python train.py --model="image classifier" --dataset="histories of elementary cellular automata, time running down" --train_examples=295000 --translate=0.12 --norm="layernorm" --mlp_ratio=6 --dropout=0.1 --layers=12 --residual_init="zero_last" --optimizer="nadamw" --eps=1e-10
Rows from block 6, named by matrix and row number. Rows with one number belong to one attention dimension. Each number is 500 + 25 x the weight over its row's rms, rounded and kept within 0 to 999. All counts start at 0. Numbers have three digits each. After the name is the row's rms in percent of the matrix's.
# q: attention query, key and value (stacked) (model.blocks.6.attn.qkv.weight, 768x256, the q third), inputs 86-171
# k: attention query, key and value (stacked) (model.blocks.6.attn.qkv.weight, 768x256, the k third), inputs 86-171
q.163 100:530563471561502528513511530469516493491492458530473496498498520490504516460535499518525527502453474519511490511488480501556475463498480504500476507499475521478546496517566481500484480481478463492530505487528513478521488443547494456508501461480470484524529451
q.164 101:515501531568491537493507481490507491491502455512517497498517494501487485475508481517517505526475494484540497484521477466533493503486526488524481490469484531489512488473560478502492488488482502494495523505506546480496470437541443453516512502480500468530503510
q.165 106:483542497519498523480496501501458519449516484504522520502513522458506506471481445521480492538493498493490488535543511453582522485492525493506510494490496537511547472459500449543476495532504511501458500477533506459481507480507425489477507477509557495484500508
q.166 106:504491486490502470524496543538468527474485498471530485519504502463535516529479498486447465507521464498443479507503517495484489516513508532451520470530487494526490515508425441531491498529508561475495503487521498507475550522489495535488506530516502516514477511
q.167 091:550487508505490497492508508469493495489494478535491465490486471487515534460509494484510516511499480493484541533477483491549445472500519524492511532528478518511488499483506483524472529508483461467528531508537529530474500443528488496485484508452484450502474461
q.168 098:443532450473509483523528518507480535466460506489524429509477505447500502499456480512471467501534458509457487499468512508497491484481500520464522479518523496526495510515475483519502482496505519487503496507535456524494512511514497538475503531511473522480532492
q.169 102:524512482524517491489550530462496502507466471538443491480486530502462522474505533500548496512465474522508491509489467512559450501478477496502497503518504524472490506499510498524491521493476504485505519499530521521496462460521477456551499483473465471506493464
q.170 100:516466550476486530491434464533525467471523503482512535503519490500545476489513470502470516524489508475485517482512497457483533527487559522507502470453487480485499474521492486492462469491490531530469524504510534500513530486462481502491529523510529518530434513
q.171 090:505449493467498516518515479515503492523522513439484500473479519559492517502508547483501514464472557482521503507488532509445483529497513445505476536480495482487473524511478531501512486506522533480480466495462462544504488536460505464453464484528491497518500545
q.172 084:505509451478500491532549505516484537531461480511476457517492496486488544490483528510515465512501440539460506523478488533498479474465485508474501486506502526470498507475491468534504515493500526475512506493551496525483462488498518486508507489491460508457517491
q.173 085:497534490481534483524517512502465496499492472519519455467483476471498536540481536502529476491511469525486513533465515544500473508484453514488490484523567515484471502509450478455522485487506490495531519486510492531497467494529556502529475460487468502504516479
q.174 092:536507501508490510483547532476529459522457501563501477514488507506518493478516524490537508547486468512513513518490486530510463506475495478488496505532520467490511496488507524537471531478489467466502471468529537529515467460510527510523498515469453467489497513
q.175 083:479536495521511480453490531493496523472484459540521495497505460481544496483471448480526493535516481535471543516502475472509500470488497501484524501520536523487523496507520501522492514477536491527494508476544541488484497445536450525527545526473522439477497512
q.176 122:504444493525508486537492493493481520507523511502500543505499497551481463507519522487521522498522510510468503497458483503532496519520501476485516507493541468484523485479526540489545505472530508500487498508476488494499499505519526488491483504508481450523514498
q.177 133:445545519500485485490527462522519496504524477497535489508528541463514546493492519525470483520485501504493449511510512502521545509526496481557510453499448507486481499453462448524477518493534506514456506493514511501523508537471469507475505513507511570469560479
q.178 084:567480479499508499529517502517478518550488485496457480494488465557470531539491527452520532511509494505489500493478465507492483482496504494492483533527510521523459500539483548446530488511472524476553480441488503563492449498528518510560462488504493465526497475
q.179 088:460489499481492483499483501528499504486501537466521509487491538485499481524513467558465504474515522495476501476511522498493503518542528473510485485480518483496520485465476494496516539481517549486440520552457487498497537515484504490442525508514487520518549571
q.180 100:486457527490490512484430482533499469509502545497544524526522478474543433509486486503505484490534493462488512505563502497475555515472521519509523495507498484493498488493497515468484502527487515535489497519477520467535513516471488530501513517486520523512457492
q.181 099:493532512473470518471459482522497520506524500479518523480520499500507542490486487492443493533486545514510448499560553477470558534511521509496524477522485478500494482505473482513495484503504509531489465474477482493516521523462492519481506496506553549437505495
q.182 102:498460515502463519509466487550517484516525514476500494487499500541508457521524511511493538479499544498509518496471529509446534518501517464501486475459528488473501515503503550447534503491507521463490475552450488505506485527496558521467489516529488487561528548
q.183 101:421553487496527488475522494502446549490487495487550504523485517475490502493466458507464468518499474537475455507510499500527490481518507501517509480522507525514488487449479442543495519534501495515476498482563495473497507523505442500481532529530530508439522510
q.184 093:484490519481527517492448485547488493489494510445540509507509495513517480526507496488438496486503542492489494491500512523446532522502529484483507455509514492510479511517485508474502469531518520514481481520479485535509518560442523546452523487529486554514505531
q.185 097:483463511503498488484446463528515492510512515461532502507510457525533462488484487498473525519534539471497520460573496497466542500525532497493489481510507468492473507510512548494483541523541524529466506519503473509512561540449483532475515526517510514515456503
q.186 106:513466512461498490518511498547502507496513503452483478491494513541520524513509532480468480492509508494460468517488537514432507514522507489482524465495475487498486512534447501475505475501529562489497506502474473535486495558450526519473487476532462518507489499
q.187 088:480491500473507516495489524533478555485482523436521469518477510471487515497443467499455481464491505464452448485493532478488521496499510503489514501510489491505491506481455481512505511549532611516493499498522468482518514521478480502457516489522503546487482504
q.188 076:503499499485479562492494497503497517547538487495474477431511548519467526486521568475528518496478505544525476537489509525465475518531471486498491507510483478476469512502461517507471493512463515482514464501477494542484455518495531486529414469489501503474500493
q.189 093:512541483492517491504549542448470502472451481556490473495496494475510558512492502508559476520523440535504507518467500501567466475501455487509515506537501525482533482498478469513521525500496467489515491489510504475507492453566500470517542474464483499486532445
q.190 092:486539459517530475492501490482528474537471468460552457528442514500515469501483525486483515509530494474490502483449511539486478499454449494485537516509512491519510517476478513516505520513539498496519479497548489546490505511527535530498535502484416509508545495
q.191 073:456538500523520501516472502525520459492499530489552485512517487485515493515468461514417492527527466512472531485497491452538490494479519549497528501479550492526504467474509470481502509508520528523509508531518509492481529511538468506464503500477489481478472502
q.192 131:494483536451465524523507465516518526468565561497515474465554520519441541493513502494475466504457524469506501494495518495491528527524523490566503492478481468489486448487491500484469490476495512502502459520445471509548481521519491491474471520501536469517494551
q.193 124:514482465515466482473492556512497486508451459505520504521483491479527476513508486471526541482488488526473560525513491523501466498498517515459532507527497539509494522541483485502492524473496490522529513507544534534452501455503477512466495536460477504510487481
q.194 132:509492568470486528550485486490496521451536539528457482499530501501482526487510565530534490506488495514491475493490500492490509488536518479524509508476478465464494487496523500528479466476512501481490468477486462485522429510512520503517473500488545494455500477
q.195 107:511533523527479535468503513516488537463518497503534508507495506465515494521521523495503461526512483512485511546556482510536485497507530529502498503531484512533477485487478469493485517540480517531525478480513536514484489492541480490488517466477494483496482547
q.196 150:549526507528519514472507517498490494485475483514482488492454472507517456447501448508500490490499454504496506512504455508488487446480542504491459512526496539551513494511538484462509502508508515480534479488507479522498489473556497489509489483508483474517504509
q.197 120:517481522518456500488506505482537476483508494526533506474491512483515481500534498467471476511504478492503512507512484546511475483502499538476495516534472471513528480531503490500503537497489491501539488519504511511474512482521490492505506482511501476519485505
q.198 118:461505482463564487506502486509490502534498517500484500501511488502517530546499502508493515485501516515500523470469544457499524521478476481485491491497540505485492520516481510511512499490520516537472558492493492496482539518448516539488499513501475520487526491
k.163 097:491565513517509544519474488526459503487527482478491500493492502512495522490480548529485493494465528495486468464541522478509560504475543482528471469456461475506562518532508507475495489491513516499475492474476496461492510475490452529487500476519511546470516484
k.164 123:482481517504536504467426456503486483536537480476470518507523482533500447510493519512507525504508553514534530454502477473506522484465532483497481472479533499553519539500521533488531492468505496503469481512483467497460514467518508528449516494494555501528496540
k.165 105:480490504518499537514475497530444535482522449458483523462549516489472524533494521536515524533496497490503472494506523505472540513493544508521506472501479540469472464440489514472466444495532540489450485471538522479506466505535477492502527453509495496477529524
k.166 111:503526481523501495485515521507506534512478518499507501545475498462451521481459516439496486484495523486487444509489520507484503504489470458537525499498443500487499516509482477508521499560496549505525507486499502520541506534482480496546516448529461552453480468
k.167 084:504528528540528502455466474464496499533511454483480506518477465512484511451479530509467547486496525546523465463496525479509533501457503488503482497530469527483516528528494562463537505479521496485487453515495507493531502485484513509510515496495512554481525448
k.168 098:492534498529519502476506499500495510530486475499517494534471509464510535474478504486500500524511494510497462496478483532484462515507493469512473490485480511483478512505483487514516504569533534483504510465539507528557507527524503523505525480542492537459525453
k.169 095:474537525478527515494502506460498535519511528514465482491467499514480486475498475519491503453463474531499488447477503512511523521449500520487467494517475459497526497533513512484521473482530524506501465525486471483531528488481479504488493474523465511501474515
k.170 086:531496535516493531451490505502497504475495499497501536486516493489488493551525517518516477479512542515540515509511513492511526481486521521516529473524527493529479504492457507480509495471444482524492492507440512533458485498500507531505477497496529465535522496
k.171 084:504434481482451503524525534513500498490468512484489490501490511510488456507524493477552474471485458486528554540523466495483458520540491496508536531523502529513453471480513484523462514513465493474502513502500519518487489488511511445490477534502482455516496501
k.172 084:458515500532521488487542500489494494528454520499508490509462470508477498459499500507509503459467508508491489451497501503475528500499500532500507500546466483489509531494497514480526477507503520503512452477532512491534486481523494514526493466489462548447503451
k.173 088:464569490512543482498534471488530484485479505484495488502455458473500513466499478533482514509503486493480491504517522510503505504513505496538483475485483491484517523516499530489527509557565506461498519505521491480536528517504505532507506510521477535461496479
k.174 084:499494533516539486493471473453508477551504512507437487499519464527520493500486508519475509496501507535510529452470478486500490477473501523481467507506512493530489526537527552492540483461507503515487432536511483521501519470505514552475452535480532482498502517
k.175 086:511559540471475519485454469518492521478527450469487481490534476473508511480462492523471529523490513503478496473498518505495508493456509476528473441495531503468515496520511511468469466467535563511447494503519486498480503507490521543425505502499548508488533516
k.176 110:565437506468508490488497508506475508454512453509493506530489496528485464498512509470529517463486494520516465489490464440497494511479508490546493509535513533487539488461497506503534486492473509512456517489490503465495459475532476467512531492472497490534499483
k.177 135:493534512471467527532491466516507520464531498518505481462546552499518557550527524511463425521475514497476512487493531541505491537510476479480498464473472478500475477479495433540479500501482541509506516505480489503498498555466455506476477495523495513518528545
k.178 104:477515520530519475450518523455507499531467536514485472543474485505471503438483450501468553459477493524556499487492521477516517479484488510540472531506499513489523506541513544471524512485558471519519501519494549498551525474482514489503520497552468494506492462
k.179 100:487456462498466510507518488514479537466489476508518542503502512477500491544503544474535445527500502478465509527533479498534467508513496508496498460520496493518453516466492460548464497493461532518501522440517470509487461521490481492470506499470518487511507524
k.180 105:505449452539510522484456491520511491479479497506496516517506502466518440505479475480503475505557510487516537513541493471452520464499509500493498482545514528553480512480495482491490525547448464520493537475506480496471493494513506494526527516446543484517497501
k.181 083:483538512502511509495500526528501494479504541518517498476523545477489545498511516511495476538485467495487486490514554533516500511564473475500489438470520501518490450503477482495485497503517463497497524483496488494526483547473486477528523500536491498464491471
k.182 092:537449496468480495548526518493520505462488488492483494499510519489523492556495502485520481488533503472490534533517475490497474512523497492499510518502529490521450496482516476483441516518457502478491535477495483513464490484506514477492498524503545466553493496
k.183 098:519533496490509537487488492526481488499528498480513496502531561501463538524488529484485552536501509509507460509446513501486531519524498492532467505443502488460513477533490468504496465512558552475499508489504522524517507536523515480481503461531521544491528497
k.184 094:507466465511481499507500532522499471493495490510520535485508508475494482525495513481523496529515510476496505563504473489466473496564471471516527490514492527533469494484485441534480540506447488492528523452482505538502474512512502449516500514483522500525512500
k.185 111:523459472491477501521473504530491488497499463509499529471537536501515467561491533505517462515505490510501529530507456489473477486532499484505521503531521533510489485496500473522479496485436457501468531498497485530455482497522509470490492519464562473534529524
k.186 102:527474461535473485511539548512502496481454519499523504514491493482486501516533499457521497457525485495486465552521481521537475504532446504542517487499475503487488485479477495539509539554463480490530540458491520531544478505482499476560488493495472501512490450
k.187 098:525531491459489523504489544497509544487495523514512477496507527489480502533516505463514468512509500482504477543473499526511471520535488490499532509491461528484490506471483452521500465556459529499540502465497487523510507520501467455538480463514475514507468488
k.188 073:452520520526474513524559500456519491482460538504481464505463468546517515482534479532478491454462502505498495479486497512504520475497494535533476477483477523483507479499493518504511537530562459464504506498454488483529504474498493479546498551518435455489488468
k.189 096:466562511542535533484511480488494504528481492481502491513486481498508529447477470498468524523509515488492471458495506494505493517470505503478470475472479468477541533516486531473537489525543508517497476523507510484557527511469503560492508468527467533466488491
k.190 077:496463484509549490502469495489501484557505487504488508513496478485510512473494479500494552485519505485508518477504514484482520511519555493519497550498496507521465553467525548501488495500523506505495477505526509551523473443536509479535506475513465527500526467
k.191 079:478514520537519499471512452504464508523532456490499505529536500479512527466464521516476552521508507509515473480494550487522572501458521493519496476515495521478508475487489518471483466453542527504491510500491532520540500488485515529506508493488530557482525487
k.192 097:519466481545512478509463584465505516510476459481509539529472448506520443480520512479506534493516450509523511531551456459505508484510505529479487524523516537496522518495488533506495495481490482516541544468490516458501513471506534477499510513473473515521469490
k.193 100:497489514469492558476458487514554521513488508532507516513513505491551496566470521499503485536520536539471495499488496513486500519510499493490506520525494548496508517516484481511445494489498540506489443485507501517517536528484542532468494467524550528451538514
k.194 124:542503500497503538460459486492500520499512486523487493486473473496504456510517478529503477477519528523486518452513450507514465478483498507469481549494555476555504558510529484475510493486500515519501484501542463499421516491543493545478496504487532510498507546
k.195 114:470492511499488494509511475539478525478489529549512502467515529490474517536479492490474482534507475495459479503484543528512521516525517497502551506483475498449490451494492468543472505522482488488487514491518533518539499509495474458532508459494474489472530462
k.196 115:484494505499534511503502449486457512501531474477431540485474495512497484482491529538537500502467518502523490452487511475509557526472536539509469487464465485493492498504536545514506476497514556503476517487472493478524484525491499526490525491507506553504501503
k.197 120:493482502542500508503535496486466531474487559503466513511509510474425532502504547489545497490520512485493471512488521505530511487500489497519520510532470492464493466486511508488504497486497516497462495487497512484574465483507500458566508483468481496468523450
k.198 104:477513507490450501506551563513534471481485499495542452494496529476521526505500489487486488535503465500459508536516482556472446513534471466495517519504525512548472509527464464525486536516497479512504516510512502543448515486517496484484484511549496467498494541